Weights of a small multi-label image tagger.
Model: 4.28M parameters, 32-pixel images, arch swin, norm layernorm, activation gelu, patch size [2, 2], depths [2, 5, 2].
Training: normuon at rate 0.013, 12000 steps.
Data: trained on analogue clock faces, 195000 training examples, 3.9 epochs.
Rows from block 6 of a small multi-label image tagger, named by matrix and row number. Rows with one number belong to one neuron. Each number is 128 + 32 x the weight over its row's rms, rounded and kept within 0 to 255. All counts start at 0. Numbers have three digits each.
After each neuron's rows are labels from the 100 images, of 14976, where the neuron reaches its highest value: "responds to" is what is common among them. Only what is clearly more common there than usual is listed. The data: analogue clock faces. In brackets: how many of the 100.
# fc1: MLP up (model.blocks.6.mlp.fc1.weight, 640x160), inputs 80-159
# fc2: MLP down (model.blocks.6.mlp.fc2.weight, 160x640, transposed), outputs 80-159

fc1.470:175112157132132133139130159117142156150095111125084154167130148112174140124139123086081132143053103170156074135176059109083109158168125154134122099141149162123089077152156103110127073138220132093104122171101029138115183130112125091107166073
fc2.470:086135111188152139133127110117066116104116135112099110156183198127109121168159113104098111122155174179161193131142067187163168123155184100114137123089146123153153145151110144120176043110191085160143146167123108074118091162105125154136092121
responds to: minute hand past 8 (31); minutes: 40 to 44 (31)

fc1.467:139152099147073141118116180168126116097206073127133139150085122124139091189129078090172132152180131117144124112151187089125116095084111170153136128087117119206172067168088157113156197100133114107106146167124147116068120113131121133148155098
fc2.467:120130097083130138160114121158111092092153165115156104150094138127095046167193136146116196165148158164132132144143120092099059127164155107166093109155155159176113135046084137148137189151158134103184084121115108107143081128157052105126100146
responds to: minute hand past 9 (52); minutes: 45 to 49 (52); minute hand past 3 (43); minutes: 15 to 19 (43)

fc1.490:186078096117142084102137148209149127034115105193143141108119106105079109098124127169160102142121093109172119132098075126124163073165136141124086165160198123115159174127063164088147187092134135117138138147171101125106184061128147183093140145
fc2.490:154097161143167153152152085144117129076086049087060131142107104159177137159094156093072135110151081154125128161094165139095097172193075053153107169080104107125165115133151123134166120129127070141117134135150161098102136165096151174101162141
responds to: minute hand past 12 (50); minutes: 0 to 4 (50)

fc1.164:160133137071159052180111119096108066119089095115092107140152076153150137130067124126095106096127137140104129174096084107150145175116108107157118119094146110155149129145171182139178115093216107142123094133117136132199112151077124157157199093
fc2.164:100120166121181133102109066149099146129101100131095078157113188144128179089094141083084146088120109130106180112146086153109126122137157202094150130153181080149099145161082166099146087140103199179112176132108065148153130164082165119165121093
responds to: minute hand past 8 (51); minutes: 40 to 44 (51); minute hand past 2 (39); minutes: 10 to 14 (39)

fc1.319:107154052164171111107179151142169124164097097094091108166175115147108140132136091073122130177172071147157108145162138128109095108141100105089157174179082129098085086167135125159104142121085141164182137080075051121165064083118163127124084090
fc2.319:169160105166142187069168196097152104140117198124126116192091125142071083082119161154077082170049124198127106076131130127082131122115109109114101165191124147106140149100169092113163183152098109107139103128129145154157130178098118158141139104
responds to: hour 9 (39)

fc1.123:149135069192085143072138120146109170117171117111128108191080142117079148132065040087125102107123145166119156139052122141119087111147141171126113100127129113117131151171120197125152087134125089080168141131076147125075175101148118183133158109
fc2.123:137130134060102142167072141100144110107061143107127143075150140184134107121164141117167123115170174136138115091132103103168195151087156118096114140126162111109140166123090132129075143181117093128120113119169108129155160150196181096124110160
responds to: ticks (87)

fc1.459:112128101125118134118165117074115083149141138133120125173146158171154075102157061139167162182115133148149099131132074119154103121149147167099151169162158141147105090119172135111113161128139108143075141120074097174124116147142137131137065178
fc2.459:147117105162061120057158111089140135123139123146172113164127092113122114123167169148174073127173134167128126145096128138147106155082111121213086118129166159087176139135137050106081134128106144130065107148101155160092130124116180158145139111
responds to: hour 9 (36); hour 4 (35)

fc1.203:153115127129116066086142095134137133101082116093156118157143098118222172116144164156057053102096135123156108127115155083160104096155094157112104082117143125134091107174142140137101114197127164078145114050132146104129155187174061113140141142
fc2.203:066127144053166151239164099175062128086116107164105100082147106105119047137099164113180093124131146141171103167149086139116079179096118171112128111147142156132130139170138110119163099095104123145194117149114116094151087125145144189206078146
responds to: minute hand past 4 (36); minutes: 20 to 24 (36)

fc1.452:149119116130172058130116121080116074105124104072076179119129103135176160157088097083063150133140117173153128150186079112137124180137129061102116162130109221107090101107188180094177209082171117105166089135067128127167160139123082079148128111
fc2.452:144118190147171129118174130117115142088056088101070096176074155114154201137168134145139084122121157130166150137096118126104137102171130152150105177162162089106145119087127162118090066119150125163131190165089082197088146127082070182160132119
responds to: minute hand past 12 (29); minutes: 0 to 4 (29); minute hand past 6 (27); minutes: 30 to 34 (27)

fc1.171:195134141117152113153063172078120145111124116137073116109085125115177190106127122190080155152108131139129155143145087126137133115088135143194102149151160130079165182146094109108135048063136144113153108152119104117141183145170071120195195071
fc2.171:104073121123114117185168107185141110129122094166060127111170163158124102182121153135097159141114100185108110074134092123111130118151167163154133107119148090088124173146101112106143127142135106079172110184102130122170086162105166092107122093
responds to: minute hand past 2 (72); minutes: 10 to 14 (72)

fc1.225:084141132204130121102116101145165103110141126161116101134143090111119120125134172100140134193093135163151161149130071119138145167138166058095144115110092086155116147086129127228179195143156083182138145091160135116127179149138055103079122170
fc2.225:117106054115136087115140169115151090147066157124140199143115103143124116137100118155122132160120149106104091111120121103077094101127129190154117233171140168071121174167141146092121129114124088108099157029118100113145135114159099156105101091
responds to: minute hand past 7 (42); minutes: 35 to 39 (42)

fc1.617:132147098087151135127103163095123113119112099034127128132142148128124158075136099106156098099093107157128141061094127200128120160163118119140121113155174119142108135100192090165125112093114128136139101189123136083081169175089153093168141181
fc2.617:136150198182119116137177082098072134193132151160135120120128098149107133131111110108169097133170050176100105130145149107150124154119165095099120047132144133117127058132111135117094193135133109138138159138139106150156135164110173150128147064
responds to: minute hand past 2 (37); minutes: 10 to 14 (37); minute hand past 8 (36); minutes: 40 to 44 (36)

fc1.189:165107188134080095175166054092099115108134176094168128093146070131144186136134165169110156075134116082120156135156160169136130143157139081127113083127082171156098056136124125154110122132184133143084161195165117130122173113169125126147141141
fc2.189:114119118134179138108116120115170107150080070169080116125145163153122075120160124090113171124137099068098131110072147233141164114157114116116186153081136033147138110171119078089153126137112177153150076090140118116129119144141131191157135123
responds to: ticks (54)

fc1.208:055090094105117101132118167152097082093203206087145155172153078126176170215108105116186083136141101163120175145108127155127157117122103182119100083095093129109182137118144166113082108138137198137087147139105112102101183132141136132155115106
fc2.208:096173126114108146059125097152076139070145135123154182109165132119100096137197072077152118135161129155156197125091183123062148108146126086119178076146115120142123139123118154107133129147117147095108206103094174096109110173117154212086163168
responds to: hour 9 (52); minute hand past 9 (35); minutes: 45 to 49 (35)

fc1.193:160156125098104088055134069108083101135197175109135167114168089131137148115115124088122121154162128165097100137085135188134160087128127179114118118104133147143089089144123098105121149131122154127177130128128132131157165109083126100118124157
fc2.193:177093181115152194181087107075170132169178090092099101133165115086143148158113164151142109138144199103143096139116107221118114161146144099169156102116130103140174085132143043116134103124150071092154145150115080129171162138147132099147128087
responds to: minute hand past 4 (37); minutes: 20 to 24 (37)

fc1.516:111086148156120105151163141146095093132083111126133068175132071146120113094175070134133112121141126110144133152111128165174087153103091041130177096164071168091150164156145140135125138114126131111162158152134167112103153164130077061131101074
fc2.516:112176112144143136104117134127137130087147144145176110121164194125123133138137112113091168114138164114119163126145112056123137128160101133156092137100126126146135125118173090097117140131155141154083067098106161155137095100053182126088221243
responds to: dots (71)

fc1.604:153108089153200139115113226115097147135103092154145147120130163186089135123151107190197133144118130131122169099127168148117179120168121147144103134089160128125151161109078071141156166132107160119150159072101126159136113158086177113105073084
fc2.604:134149160145079104100088063077146143150135151074103159120103148130141197048101170154057093115162136094105137103113144189178166108073112113176132130167090137091135101127079138081108146108111114141128128212148083148171122162112110143132087177
responds to: minute hand past 4 (59); minutes: 20 to 24 (59)

fc1.53:150098145090156108090100124143192164131099111146091153164133115176139162105086157128116136051189099094143136141115118185102171121085152126168131203125170056083080151080142165073119148088122092115138130109099114165166121096125190156144149114
fc2.53:146145139122193107178097039129117094137127140101071154144125124102106088151128099130101123135112084087082090145121166079141045108127165100156146155145113140169171134144083123169119148155086160123125113116160145093106122189211102098142134099
responds to: square case (66)

fc1.61:087177108091099105099191114123126150094190160135085135174108095106143119159156194163019065134106114065163118137146132181105169128102150127104131132108223112082167081077142071140163157100136145105074162140157122071089124113109124193119133128
fc2.61:131188205094199142096074122137180099133197095133090093076115090104153136137099142098125157145154161170111146167124155090137126144090144162102130105177129146192163077099162109085131165129143110101148074123132131079141144112122151071124202144
responds to: square case (71)

fc1.495:165134147062098143143075155152121197109114106157170204164151110159139095143177115143116128138150115086102156113116114092084124121140104178085120138125118126137162165115103127084145168131099147127115106162145126135079108149099090103098162123
fc2.495:096104110106155175188155037144178088093125085113120134085097118160102167133105180088096098171104178118184155118169104225130111102087048069149112109136137102121160133175117196160135141111109087097140140153114146110150110135169134145139122124
responds to: minute hand past 12 (44); minutes: 0 to 4 (44)

fc1.143:214132195098135157085138116140114099062115105089102123151093153133109102118140100168146061131152173238149090106125110085101108140156110128094097141096153134095143159130101198139158174099171138154118134140117104134139118134162120126146191134
fc2.143:182137146123147174072128158132106093082114114106095146193132174111124150055149060077130083199159123091122117115153110127126110156160108080121062073139131127102171127104182140109138085128154086072090111146096102103076149105145164119145184104
responds to: minute hand past 12 (67); minutes: 0 to 4 (67); minute hand past 6 (31); minutes: 30 to 34 (31)

fc1.637:172135103106134063150105139071119077135086118134134170161107113079165143155082129130077125127082185180131120108119086129183145127162146148151153136173127078117158137134159128095147084106158188107101142201111108121124158153101172088142161071
fc2.637:085102161093079133145107109161091151119115094087118075153114174106137157118086128116103141092148124180082196134139068161139172132055137174135075133120133092087131157120117150158149074135134120167146082125151083113129094142061131119127168053
responds to: minute hand past 2 (58); minutes: 10 to 14 (58); minute hand past 8 (40); minutes: 40 to 44 (40)

fc1.112:163135146156126082143158129130133137094154125120109161161114150066104171141225099172077128142184117071109116130113055098093130124148200135132081159106124129150158098206159158104138095110155111118125121129054118095084172156150129097127159116
fc2.112:166072143143210151150110082150152117130135193189101128159139163091075062105044135073164132117115137097121128066136146127106119144165131124165123121170147128143132133163111104175109153170159122138125190126116128148126071136180086099141135166
responds to: numerals (58)

fc1.333:113140145138177138148110131089106156138140127135169074119173187104127113138097163088137126147081117178198120114126115133151101125137146164105159144103132138187152168154157106119082148165131127085141119044094126197128148059092073144139170062
fc2.333:137168146065176075070202127134158084133110145104107139183121116157094143146101119197082200123122143141070105127141129087082143135138155080102143112141115157106121086138085151129183118107082077131121105087079153076124136151209160168134096144
responds to: minute hand past 7 (37); minutes: 35 to 39 (37); minute hand past 1 (32); minutes: 5 to 9 (32)

fc1.78:101142116119131139107161084112157113175117108110121134126182141146122108142121136145127083099125158143153171117128067124058134128125139084129181067134158152119126141085157135064134178107107120132154106174174138095139153095122078124125121107
fc2.78:173129166126132125142102105127124148151160107135160119155086117138140135121138162054123134161134112063067056125133154153133139169102102172127101157117136166130106099125130082148082133172124125137031127079105084149155079172135164100120063140
responds to: square case (68)

fc1.364:134151097162100134158138164094172156122151147147107121076140098066110135100053100112183128121095136145084130047168156140141194184088129127170153070121073092131142121162071118141144103065137093181095124155050106155092109108145061219139133135
fc2.364:085110127103131094126158187136092131096108112092132157123096135159171096138111177133124174128163144133123129196126073188092084091144126142143164135148094068160141186107133104105094124223092125115135124068203096182113212131147182049134147104
responds to: minute hand past 9 (52); minutes: 45 to 49 (52)

fc1.306:124103140096121071093169095108083164130189084111142121115179120119213157118163097120127165152114089134141143167084114133124120139124148130080096104094111153156108107156157089149212121158146075116160169149206117105116104135117107082130164123
fc2.306:123121102101114091156125099189225105122140105136174062137136145155095165153107118154181147151141097110095092119084187117122110091209168141176115076204132137144137159146100166114161100143124153131093192138055113122072088129142091138168115148
responds to: dark face (96); four ticks (55)

fc1.373:127130177105130115110168173164138098139157134102122148076103208184104141125083118105088093120086140095084137109103133135109158126133084133101088091079103132124102128147134106102127129091165139083118106065209131121186125139151127131141115099
fc2.373:101154096158129134133110155143123149101138091147099194110109172059117160104130114139176134188144130095157124094165104092123144088150104120107129131122155173130142117105120090160032099186085191214147162174118098138102089169151101089113083126
responds to: four ticks (59)

fc1.416:192157103110166147161210108119105177100101183152152113068139122145111132118120172119112110113146130082139161058121125127102151159118106129117062129108208176154080120087170079156152126111156129070110103110166105065116129072118109159116159141
fc2.416:056136145108117167134103101204106132116119068146171122070099107082126116097141114102140091101156097127131157082151147218144184116145046134141152101100122188129130189170120152080100143169170092134098194103144117104106152121177108148108071106
responds to: minute hand past 4 (26); minutes: 20 to 24 (26)

fc1.31:092145152086088138138145177144141128130176125108146095155117113155127151189153109157069131140154136120112132064134155154114140101121168146094147091086147140139188059101104120130179191102092187140144107134136148103055099141143099144117165094
fc2.31:165193136082168159143117191176157097130141133159122069102105120137102090135125135121160153145136155134144173127149101084083068093166168110086114124125128165140133181142089111121121171195180134123115103093080159146112132077132074068134162122
responds to: hour 9 (39); minute hand past 3 (30); minute hand past 9 (30); minutes: 15 to 19 (30)

fc1.290:149117151146136106101114116077148129063146097138057063079158163156136138130116159129154112133104113149150108124154121086123124112121162091108176131161127107144136217115161145142164175137097132184119142126115184157094203088114080124089154126
fc2.290:134108120109159124127194120098147122171129207142146173116122101153141097093135140128086179151090169118144103061149149141047140103130150125086127153183163096138066175117105135122139068134066134138121114101094110122141169121165075142140112087
responds to: minute hand past 7 (34); minutes: 35 to 39 (34); minute hand past 1 (27); minutes: 5 to 9 (27)

fc1.538:182152128114100095165105114185113144157108064141098111095105167118096112123108112174114109150146121212178124088139162082136113098148138170115114106084090149190065176132129189099178122107096073106140085137178116145154095138124119101130165091
fc2.538:167104136074140146145065107114137140067136097107111135106127130142125109156075173146110153138116092170132233106147125179088170139111064085121138115098158129161179122159160149091129150119152115087113113141076178118161099152101221113135153131
responds to: square case (62)

fc1.240:118108151125078086114132179186133127213169122134094126173094121124170130158159112142132156178153140156090125132187157124125089162124161106130146103075084056111151123113199101074112118124148118148155153118109138134161117090131151133102093107
fc2.240:118179137108196139152164051152093142084071149162214084096133118093112156134101135090164081153147105099085176151101124089120118103134099141087116139127139110145118122191138099151085149116157144176079135120069131123095104175139113118080097100
responds to: minute hand past 7 (25); minutes: 35 to 39 (25)

fc1.337:178128131144171122174120151132090167158120129148156130158127149098187112089120133111085152109117135165028111133100047163159112135089099173109127096113105113163155131151132059116121108128133084105148033115101110066146121116147108122153153083
fc2.337:126112155108135134170071137116121132145135153138071141136127142155141205122127199141129124141106175095093114162114087144146113109170159179157053122116155127111086121134097135096128134086157142138103179121138089157101083121118116146165103082
responds to: minute hand past 8 (29); minutes: 40 to 44 (29)

fc1.299:183185108146110076157104153140132134111094156136095130181173136081164165184113074093071140127153105118090104135124152164088156099132173071122111102138132106092104126135152161108095055100135127114105162104156129074105157174148178102155111130
fc2.299:160100116133109138095149191142127168141130103106143105177119150084084144115108121219172097160143077103099149135163085124111146085146142077176074151162125061166171186126091114105098083110123131151185120143106100137184149148101082103157169150
responds to: minute hand past 2 (37); minutes: 10 to 14 (37); hour 2 (31)

fc1.44:127161064113121102157097136093089092128124126080136115114128106165148185143146160122110106163119120144111096113176087170156134127122140160136097092187137171180143115093171123204147154124121121162086128173121142146099153165151078135103123165
fc2.44:069133160162151119096184118096120136146121158125141140158108160126152109068133175109142110100168072170078142136115112145059118130132160145163112098122169087088136173042167136137114111126125141163142109117079104157209090158072145092097153120
responds to: minute hand past 2 (46); minutes: 10 to 14 (46); minute hand past 8 (38); minutes: 40 to 44 (38)

fc1.581:157126087113158147160151133098100198161074097146184060120066116124130140117108122084170088099127075109115066175194157121151171091147095107181140096139150110201114163131131116171163129121206134119137042181142085131108116151112102167132186143
fc2.581:136120103140201098204133111117117146144101165084123133116077121153097139104123155177116161110162099157119113078119067116200146132068162144109157116136108166105103108215118139120141114130088160148037154168175142132108151119180117120160113146
responds to: second hand (88)

fc1.396:158124145088160164116169146197120080075138117185098090145126122127101122145098169140178109082071167154067088168125063089065159092229098107094150166128161122184148140112142190136094199119132121109129107171164133124096147141166150156093123117
fc2.396:126090083132122130131124108178193123164110090070135161112105073101095061100104174096081071152177153104112065105091109087148088165139164101132073134115169139070106099131116148218142096200101125097119182154134097051114104153103102145128115143
responds to: minute hand past 12 (44); minutes: 0 to 4 (44); minute hand past 6 (28); minutes: 30 to 34 (28)

fc1.289:146129039098152094171141111126173124126097107186165154095104124144109183095119153154120104181136107103119163124102133072120189077137151125090187171163155060153142136067111121107177157113150127140119093142123138141136089104137124164076095151
fc2.289:164110124166127143170107081118130170114136102162122092113076042148111070137063126105110165120154083119086169163120159130146130101070058082079124093187119204145114161132141145110106181147150164106116149119127115087191117102222161099117086153
responds to: square case (67)

fc1.206:168113113115141132109129127144118158128126208185119147137150102058146129066151121162080176123087104084082134115076173175149139130087144121122144160125130133165050102116105145131147116083130128079184125148212184107153155131127124151124077087
fc2.206:103076178158096125068163147106100183135077142135133115182128129147147112106125084141152182133108112115124117095085185166196118148181130071156138106196134118136114128110115136108155122096203174142103115119119111122082104136141118073120125060
responds to: four ticks (74); dark face (63)

fc1.405:156125156085143150134122122169077119119119110117107143143114170097121125118151174116058103146132118134148117151123099153109114187155063170120087197036220132102162116206073091097165114124146153142100104157157213142112163189098089172107162044
fc2.405:132151070063085130133166114232126145133124148162151122139139117152126081175139137094149083187172140123122128111172135152134118171178122151128150098093115118112186105146106165166105100092119118108174146090081097066154107082136097139134154166
responds to: minute hand past 12 (30); minutes: 0 to 4 (30)

fc1.247:128203093101128101163179119112151186146109146114173124125121108130103150197214129159124156124134175111156125160141106110130071157136091124162176163146152135117095081194110104102127138105161029107119140126166135079094164119122131164131156142
fc2.247:034119077116152129149115144135135152118095155104124117072150160103125128156143130077172112148157094136094101043138157167159151131107126132091148161114131119094135153205171098098126117127180144120064125069141155114111106086050142220142122128
responds to: second hand (98)

fc1.475:136120119094123105111093145149102136159064122111127160093178136109122203161096147145093061120105169159119110066211110102128184128155121137114121146092150169130120126146076133135122137132167109118136080143160067155161148129118151138099134141
fc2.475:145136108152169080074173104154040084137077088079084098148136117168143066142160150160173147074146132175150142153124099124108101207135125185160177103103149161072140109109135161149119122141115119140124136131131149174108127124121128092035079152
responds to: ticks (81)

fc1.87:139116109107129049054088164064074157125120220120134149163155134175171135165103083097094141098071108136147158091186143115089074148165103060117112160169186131150138110057151145124130167150146138088143133153118142149087148158090075131132058150
fc2.87:129093109108115141165169111166144098097157072116149091092095112086135145098093171127145098191097182145147075108142177118111158124156116181140157082086141106140114161109096118143144058136171106072157074129156125117143124165116111148203147150
responds to: ticks (71); dark face (60)

fc1.36:137068119119105154109137127151152099135139162145125157168124088155129161162070154156109132121171097108072130071104192059096137096119152106059107128126071117111113129160117134140143140090139186088105120142195101128121072089061146160099164126
fc2.36:200091095097116090138090140092119144186109140065170150161147180156113150130109086080139172119172091157100155140094144148111114118125173155141092147126115115100175126141133118067160060173148144098122091100162103162132129114209168124093086169
responds to: numerals (97)

fc1.131:144156144139064160151124098124164146127136089134122080160157048089152127123149125111175158101162186089129173185107190138168101159094188109084167143095094150150159199167127162057109187098138160106091141078150080177105107148186123169095129097
fc2.131:123117140115122064154181081146168106161096190154128115149068126154168103168110111115151082125159122162094070116122127104102092111130112116147132179156185056088081131133156119117209146153111156127120073117181162104108105121113122092145097129
responds to: minute hand past 7 (27); minutes: 35 to 39 (27)

fc1.83:079120133097088125074132151143098114086151113086106171132180153149165143205174112065063127114104108089120157101166154145072183125160132124145153128147174074143135100104133107112180118152139170146058118128180159127134127095134128124171139095
fc2.83:157158094080092120172157110127204076114144078164191115151208109094129087137131124085159157182138141193169069120174151101097129174094125122133137081127137161097189064116121157110141157154153079095110112127128097150167146070172115091086123151
responds to: square case (68); dark face (65)

fc1.326:135133114144139140135141076177163189108135144093145090188110135129103167136117109119167142105147060068147135157167130112134083091158198141134108069158074109137151110145137111137115108099115149107095141175147123161086110071132111135171111143
fc2.326:188127120143166146097133184091126072114082170115108140160170149127083132193113147086093159114100146144122102132090080089115096167079115129168105113126129115140153123138068106101085124165161131080090147101071139094139079174191107110154037095
responds to: dark face (69)

fc1.628:161122167123122066101093187179110092112102100123114121108131121085128192145132092187084152125126139178224138145101165115158172115102147129149183129094134179143128099112131132143099031109163074106180161123106156118152125161146113126128114114
fc2.628:133133140149123188104067128082061183178134098121111121116112158084145148128134081133128136158133096142168154132127122141097114120098057116110154195102116156132133116151054139118112145141144120151201160144182153145120017088129077148111143182
responds to: numerals (61)

fc1.241:133124148125164145099168093121060092088128136130051111160148074181078041161125056086127122136139177129153128121163067154131139108112129156097170148159169169109118162127183074121127187112115092143155134103105122117111164148078156169165144143
fc2.241:103109135131083124164142115129094156137117077183107148170187089111152130166131128139158061139122107147183073153135096114141109172059110113165110103088185171130145114124136045099126108162115210151109041133118138105095081104065180179105115141
responds to: hour 9 (45)

fc1.577:150144108137142130082122184080086104137113139132134168081135102123139122095099094090085185152124117123151127112151089171123108143120146119082152113157137110119144114115123142176114159178108163160142178145124179100134209076150175145139143121
fc2.577:146109157174146153107135112135102155154112177051150115062061152117141130133083177171089150146141169118115100104132100136116142124109106106154128088098073167144127128088112203036099077107122129140168121126111154143150135180155109115131155137
responds to: minute hand past 4 (28); minutes: 20 to 24 (28)

fc1.244:186182148111132143108072186141205172136093144121142112123162110091103119114105158159194172123114140062136156079104152160092174156131123106155160130123085085114147134110108093150103119169133144138091094127148129208102126127135163127139139085
fc2.244:113105170140099126099055141086115158135129107123182171100141134162143151129148116189155128120149163196128113110129152141118162110160116147114140119160068101082119108129088219112152168097085086100128141152161171204087158133130124126184169131
responds to: minute hand past 4 (40); minutes: 20 to 24 (40); minute hand past 3 (33); minutes: 15 to 19 (33)

fc1.556:161165171153074135104159144149114128138098136118136104134156133119145170162117153117072109153093142176191131137112122132159191142165179155180154111166130144077178128109146127101126112066052058149171118145150137137099116094151091147076089166
fc2.556:127147136140170129138146081053101101195073146138149045097176187162121027102110118167071116121171121162099072176133077130131154108159150153190139078179103136125118089166071136150146110101135130151155144137114154093147067121194112134139135116
responds to: numerals (53)

fc1.381:133126118127145154184120098063136097114091090111126158113153164101162149173094131082139150103090159186139085094148103058175128183187189161180173184128136140135169139051143090166169135094129122106193089152133090147120179135130104112166081100
fc2.381:099074158124111110173143101096136144152074136129103150142175162115161130136168139057089143153122120137119127189122110172063131147050135127128141127096116123122131098118114129119156065136144081106139137218150113122151146218091119114119153064
responds to: minute hand past 8 (57); minutes: 40 to 44 (57); minute hand past 2 (25); minutes: 10 to 14 (25)

fc1.152:095112085135125124152110109086137172115113088114080107163137160123148111114107115065130133093093125152095047150084145102089112189133130131052117118144122071122109098113180100109141125174054134089130130102123181160117116175079130141134160204
fc2.152:152178190116112122135125158156111053091109159107149146139090104121126137109125086161137121091103080094159163142169129115160104144115104172148173095080122122124160135169135131109129115085181062147212164140121131083135198149123149111134186116
responds to: minute hand past 7 (25); minutes: 35 to 39 (25)

fc1.331:139114120152115129097141153117120157140140211169201104140129161119135157087104169099152116125163157131107089151070103157208109048153151162125161152103071090119129115153070146121105137114150122115141117122189124123097147117153146129100159101
fc2.331:103117158102123121099155087156080112144098125049035142138139147143124137205127100169080124144103114117099199090143166112088107149134129120113124110160114153090170165143101140134095095156121160108124121108144133118144132107076176094138124066
responds to: second hand (94)

fc1.573:150123125165125124091138141142110128192091160111134180104107130144082115145067111147133138123145150181134094100110133110140154082140140121096067141136076052121077089167129109141110133120082124072106120092156168195143120062136153113163122091
fc2.573:127166137144089173114097134114163130092146099102160139170106128124117071108124112129114124121125060161200102070150163129143133078099128084081059112150121105103165131146121101181165106122170134157097133152149116150119144166145164139135152121
responds to: ticks (74)

fc1.32:172089196119136182127150101138136111090121124099152171126139154118133098117133111172146126129137169217099077126102051099094135109133056119052148142050127121144112127075093220117101187109168183130102110114181081145094120133158108138138178137
fc2.32:121159096098166101110183117126179120129115134112111116216143127091130136118104119054125054161145128125157098134140107087161128154140132058147083055092174144094175069115127143145193101176156065090107087128110068093104180123158176130150123117
responds to: minute hand past 12 (39); minutes: 0 to 4 (39); minute hand past 6 (25); minutes: 30 to 34 (25)

fc1.301:154093097128138101124135168063117074090160078137114139091100183104176158175083089072150183145167125132146102155098097097075183134062127103168156154130114123144139154190122189155119154165123143108160120140111078146089179123147112167154114093
fc2.301:108136148125123118181075135136153145138161138115141118031113147115127142097121146094070149117124113168069135123138074124145114155096098179121166102193073103129144137100124156136167145110136092104202127141116131124118156102099145098151131121
responds to: minute hand past 2 (36); minutes: 10 to 14 (36); minute hand past 8 (34); minutes: 40 to 44 (34)

fc1.89:139133108138133113171113128093122155086083063083095154108130179143153158146111130080108109156100148165158111126149092104120112123106142190168155162119103104170118174047173114126174102067134107106168138174115101151171196160128098130196068089
fc2.89:077114153113125125181132062115136103121087155160146134177141158130173113180148148073112123111151119168103146139150154121134137125068110127172129143103129101080148130119138089093121074104129140124092099178106130115175111166080134080123175063
responds to: minute hand past 2 (47); minutes: 10 to 14 (47); minute hand past 8 (35); minutes: 40 to 44 (35)

fc1.37:125121121118104129155146178099152098103091094112182163131184146170160100119117183131128113158173179123155130163119083078084140149075162189128106172094120108129137179192128091160157112161095157087116137179179120172096125099121162145073202086
fc2.37:124171117138091109136133139141109092155170162120042163123057090130152119123118128139152106116156108111111117092168156168109126131151095099129164110130183138124175093127095148087091108117073104129132119132093185126159166126146158094122092161
responds to: ticks (70)

fc1.589:158217058116104164134133094152171153098169113114119150109182137140110150130108088143139149092191122105126089157149103096118174073150096119089109167182114172144123153147158155130145153176126093098133080116138115121132121112145079116111101117
fc2.589:116088133114180085117157211149111128144119167175128105208104212125098139108167147135130125163087159142147189128088089108149111136071147140185129112112221145093175096095108114095101048083089128120087166184090172074134111145059128114187139120
responds to: dots (52)

fc1.626:071131094120130099139083150072134130136105137085137162092078126095148168163120167138144134153156102106094149134119156140181139177098131135092100087109104137093107120134095175104177055102196138127204153101128201126109165189201126082112136117
fc2.626:164086146101108144109129117099143181174101133105105112132089085145131111092096118139116117129126129156141066101101088128100105154199109081181074117098147200148195106105159059119150173101127192114072148148093117096095140091113120147114162136
responds to: minute hand past 7 (25); minute hand past 1 (25); minutes: 35 to 39 (25); minutes: 5 to 9 (25)

fc1.587:134186103178125119173112158131119117135101128155127056149148126115133144100123102137143165076125132092118151123093108126141117203127103076160127057141159079064135105123167119111144079113122121160109126116115117172124174107119184145124170083
fc2.587:143087131173135125155132200133121095142152101129132135139112161111155177132092207122155107093116152112080151109162087162205092125162104111101175129127160105132080124177087215087108155102129083169122187174146145129103160115098121115123244142
responds to: four ticks (59); minute hand past 8 (36); minutes: 40 to 44 (36)

fc1.9:136164095085126121100127094107098186066176117166152130071106145087168140090125136091173072132184106093086148143142137126161151089159113157144151069153151099150103124126127126092175133129094122146160160090085111125107140075121110144124079136
fc2.9:135110174101133156185154146117148093157117132103167171150137188158086107130103117140125095120123117129152129133137134056141142127103139138175100076128083138134102110077125120158148137154120145092150107096147145150075130146122206118148122117
responds to: hour 9 (28)